From a checkpoint of a small spectrogram enhancement model.
Training: muon at rate 0.01, 15800 steps, batches of 128.
Rows from block 5 of a small spectrogram enhancement model, named by matrix and row number. Rows with one number belong to one channel. Each number is 128 + 32 x the weight over its row's rms, rounded and kept within 0 to 255. All counts start at 0. Numbers have three digits each.
After each channel's rows are labels from the 100 clips, of 14976, where the channel reaches its highest value: "top examples" is what is common among them. Only what is clearly more common there than usual is listed. The data: synthesised imitations of 52 everyday sounds, one a clip. In brackets: how many of the 100.
# convs0: first 3x3 conv (model.enc.1.2.convs.0.weight, 64x64x3x3, each kernel summed), inputs 32-63
# convs1: second 3x3 conv (model.enc.1.2.convs.1.weight, 64x64x3x3, transposed, each kernel summed), outputs 32-63

convs0.21:092076145166122087097119076146146056128118129163111152120149108149151110119100094143082142095073
convs1.21:164117112090147131116156137106086183126127098102138094114145150140130132103127155126202105162186
top examples: water drop (39); ball bouncing (38)

convs0.28:166155099117123112113118166146173131174179110219108114136120122149096163131139141145060131110128
convs1.28:113162124171146117124220106174096084093098202042153101120098125103112127159122116163118129136120
top examples: thunder (29); door slam (28)

convs0.63:074138162049109068078150107105082125112147138161190107153131151077113130124178166160103137181132
convs1.63:154130094136160129187092108138185164169149148103102159078103115172193097151118116145157153080144
top examples: household (64); ball bouncing (29)

convs0.12:188146111114101121129103102082112141133099150100095172178050151184120061151170086130123166162110
convs1.12:126091098132120134099116108141130106147141138128194151133194119151104135141160159104160111123096
top examples: zipper (51); spray hiss (34)

convs0.16:169110114106155142146090130049141129134152096135127126113147099035102106228113123114098100148147
convs1.16:117113103112118092138124111185201095171120178154097141140101151157121090106151166179131175152089
top examples: animals (55); meowing (51)

convs0.9:165122148155104076081066111159098135125165082134117133114182059120131162135131103078098148076143
convs1.9:096152114110126134206138083110136093123136130107125094177099207157087076130124111214175111152112
top examples: signals (31)

convs0.34:076110147124190136108103212135073101122149115134131171118134142171128098046117124118093144151090
convs1.34:125110112153112135103125061165145157121098108143114095146157133111151136166098109117151136131149
top examples: nature (70); thunder (67)

convs0.26:168097101125201185120122121116163135155155098083088105082152166104161217169137152129120101165159
convs1.26:117171131099086081115144133108078115115115132126083151129126061155073032135136109112115136123134
top examples: speech (29); barking (25)

convs0.17:119106087122164119121107154062215148147144141100124098110160105130083138170124133120047091140124
convs1.17:180107101129106112126141094164132088174129169185084121126111174158160094125157172149168172155113
top examples: machines and effects (44); car passing (32)

convs0.27:116155105118116149168155138103117095109111122078129121112134134062113124128127103121134069102138
convs1.27:137136136100110115141139077159131108116087137137109149086155126239167091124175140115100178155118
top examples: nature (31)

convs0.30:112173145112111140175088107122177113171170140123141098152123112129122161100160167095145099043123
convs1.30:172119091149191118058136145182069116109125123139094124066132141150125135131150080164084073197163
top examples: nature (36)

convs0.43:153093113081114134170082106128158127127120189138081137195143138113149048032125132096088102122122
convs1.43:085155128200141121086137221194095130141127096168160158079114104123137162195139105166141138115141
top examples: animals (43)

convs0.13:209143113145120123117132061140115145107127083099075150115139131186152132117086132081145082131097
convs1.13:120146147134156129172115179063160148114088176087203136175110145124112170138178147137131155130135
top examples: animals (49); howling (33)

convs0.44:115139158103091131128069111099133093166123059118118168123160108168166166120104114137170077145160
convs1.44:119101098105191097126108141191155122141120151175126162164061088146127138108147147092131068085078
top examples: signals (59); beeping (52)

convs0.52:158099107140117111194101109151132173156076107168101158121100177174079112126150120112106129116073
convs1.52:108150147148093163118146167125111042102192146118144114092106085072192164108120135115131108170186
top examples: water drop (79); nature (79)

convs0.46:094113105061137133120102110159124178153151103174113109142152097127101176066111096112162078129072
convs1.46:175109150163142137107117149178125103095114172074137177125096183125140106166088113102079147120203
top examples: signals (43); beeping (38)

convs0.15:141111103116164145164093092173161098140115120112083137118101114140081104177154181152070167173180
convs1.15:130163120136093139093105097116064106100126196165132111110156109112103111067122141145156124111112
top examples: water drop (26)

convs0.57:109136160085145092128164124119116169129092091145127099097158084104145141116175103145074115156181
convs1.57:123093119109142154103102101181136134110145160053139157135108114107094107120066142127207145081103
top examples: household (84)

convs0.23:103151092127182150154099173174202146165133166156139122110174119162107170174109129186082109159146
convs1.23:175100134132131118116158076149105100141154146153084157094104176134154061103141134161146138148101
top examples: machines and effects (46); car passing (28)

convs0.49:157117141154121122161108114128144145159147130145137122093082069045101118098101120114079079178119
convs1.49:124186102145132124131139185111103149110125128152124113088137175141174117120185176160095155103163
top examples: animals (54); fly buzzing (31)

convs0.38:124113080144160180207109117123169139146113096157050173094155144106161079145140130119130137130092
convs1.38:144141171167123124064159138090083118092105117087177126183112091153074176084101130075135134087097
top examples: church bell (60); signals (60)

convs0.18:131115130129127129119092056112095154141096081141103215109092088125166120141100113124119098141068
convs1.18:131110124104122115144157194118172139111170120128143080142149159115096115101118146127186184105188
top examples: signals (33); car horn (31)

convs0.60:146113154127049112126150150123062146108105104088125106110156121112133093165130176185124204124204
convs1.60:143131102118198138104086126111188135152094150071116152177136137109095139058142111074172046128043
top examples: household (88); glass breaking (42)

convs0.40:063114123126170128117169132112110064146116199081199140146115129132163152135133118113153135165102
convs1.40:150157158132124156142070155126160167070137107173081179142154141187158145111112134130109100124144
top examples: white noise (34)

convs0.19:123096110181133129098069130096165133138100062160104145143155106096126138216110141059060123122128
convs1.19:112110126106077106174131136179159113136089166154117123130113146176088099121147126227168199160149
top examples: nature (33)

convs0.42:126182115114093162181148136111153102138166150084107145185090127147132130147186158147172161219156
convs1.42:165120171135202091094087148153087141127145092122110149088129147096114102169098091102214135113135
top examples: nature (46); thunder (43)

convs0.62:121134044075147183131152167154091156142119129135165159155130168079183043168120113141153106149142
convs1.62:129087155171080101140112068106189103132157139062161107131116078168102198131127163134097180135127
top examples: rumble (51); clipping (37); text has "clipped" (37)

convs0.59:142056124078151024087123158127109124129124162161135128159154100160113192129131199166142135097136
convs1.59:116175113153138175127120093149141241070128178114114126110120102083124121100097129078083125174162
top examples: mains hum (32); group: signals (29); beeping (27)

convs0.41:118132217111132103098151149130157123154114102120160113141106131105107183118139151142156076134108
convs1.41:124092111184177195202113126100103130061122144144105107091202098174112122151164113102151131130069
top examples: laser zap (29)

convs0.14:097137114127094129107120125067121149095181163133115154161146084105138160097137121090100102125085
convs1.14:140119124110145128133124092160098111125121194127132116082133126167139098195091111083119093117174
top examples: reverberation (61); text has "room" (61); text has "reverberant" (61); group: nature (32)

convs0.39:110085088128093131088150145120107132121103074135133153191131138093115115168071061113209135100096
convs1.39:145110164119168093153115122200139097125147139117134122104141140220121063094154154142119089065204
top examples: electric buzz (38)

convs0.35:120155147143107136102190119133120093113159109124135156096087130095081077117140174132205030155123
convs1.35:099124158106127119095014108101142120129034169148127097168141144141122181118137088089062163047111
top examples: animals (61)

convs0.33:125139131150151158183087061084174128185096075137138090110137134090099160111142189131134111118081
convs1.33:130176122177140126095118186124095138054173140127131166158131088160147130135113112098167162128136
top examples: signals (54); church bell (46)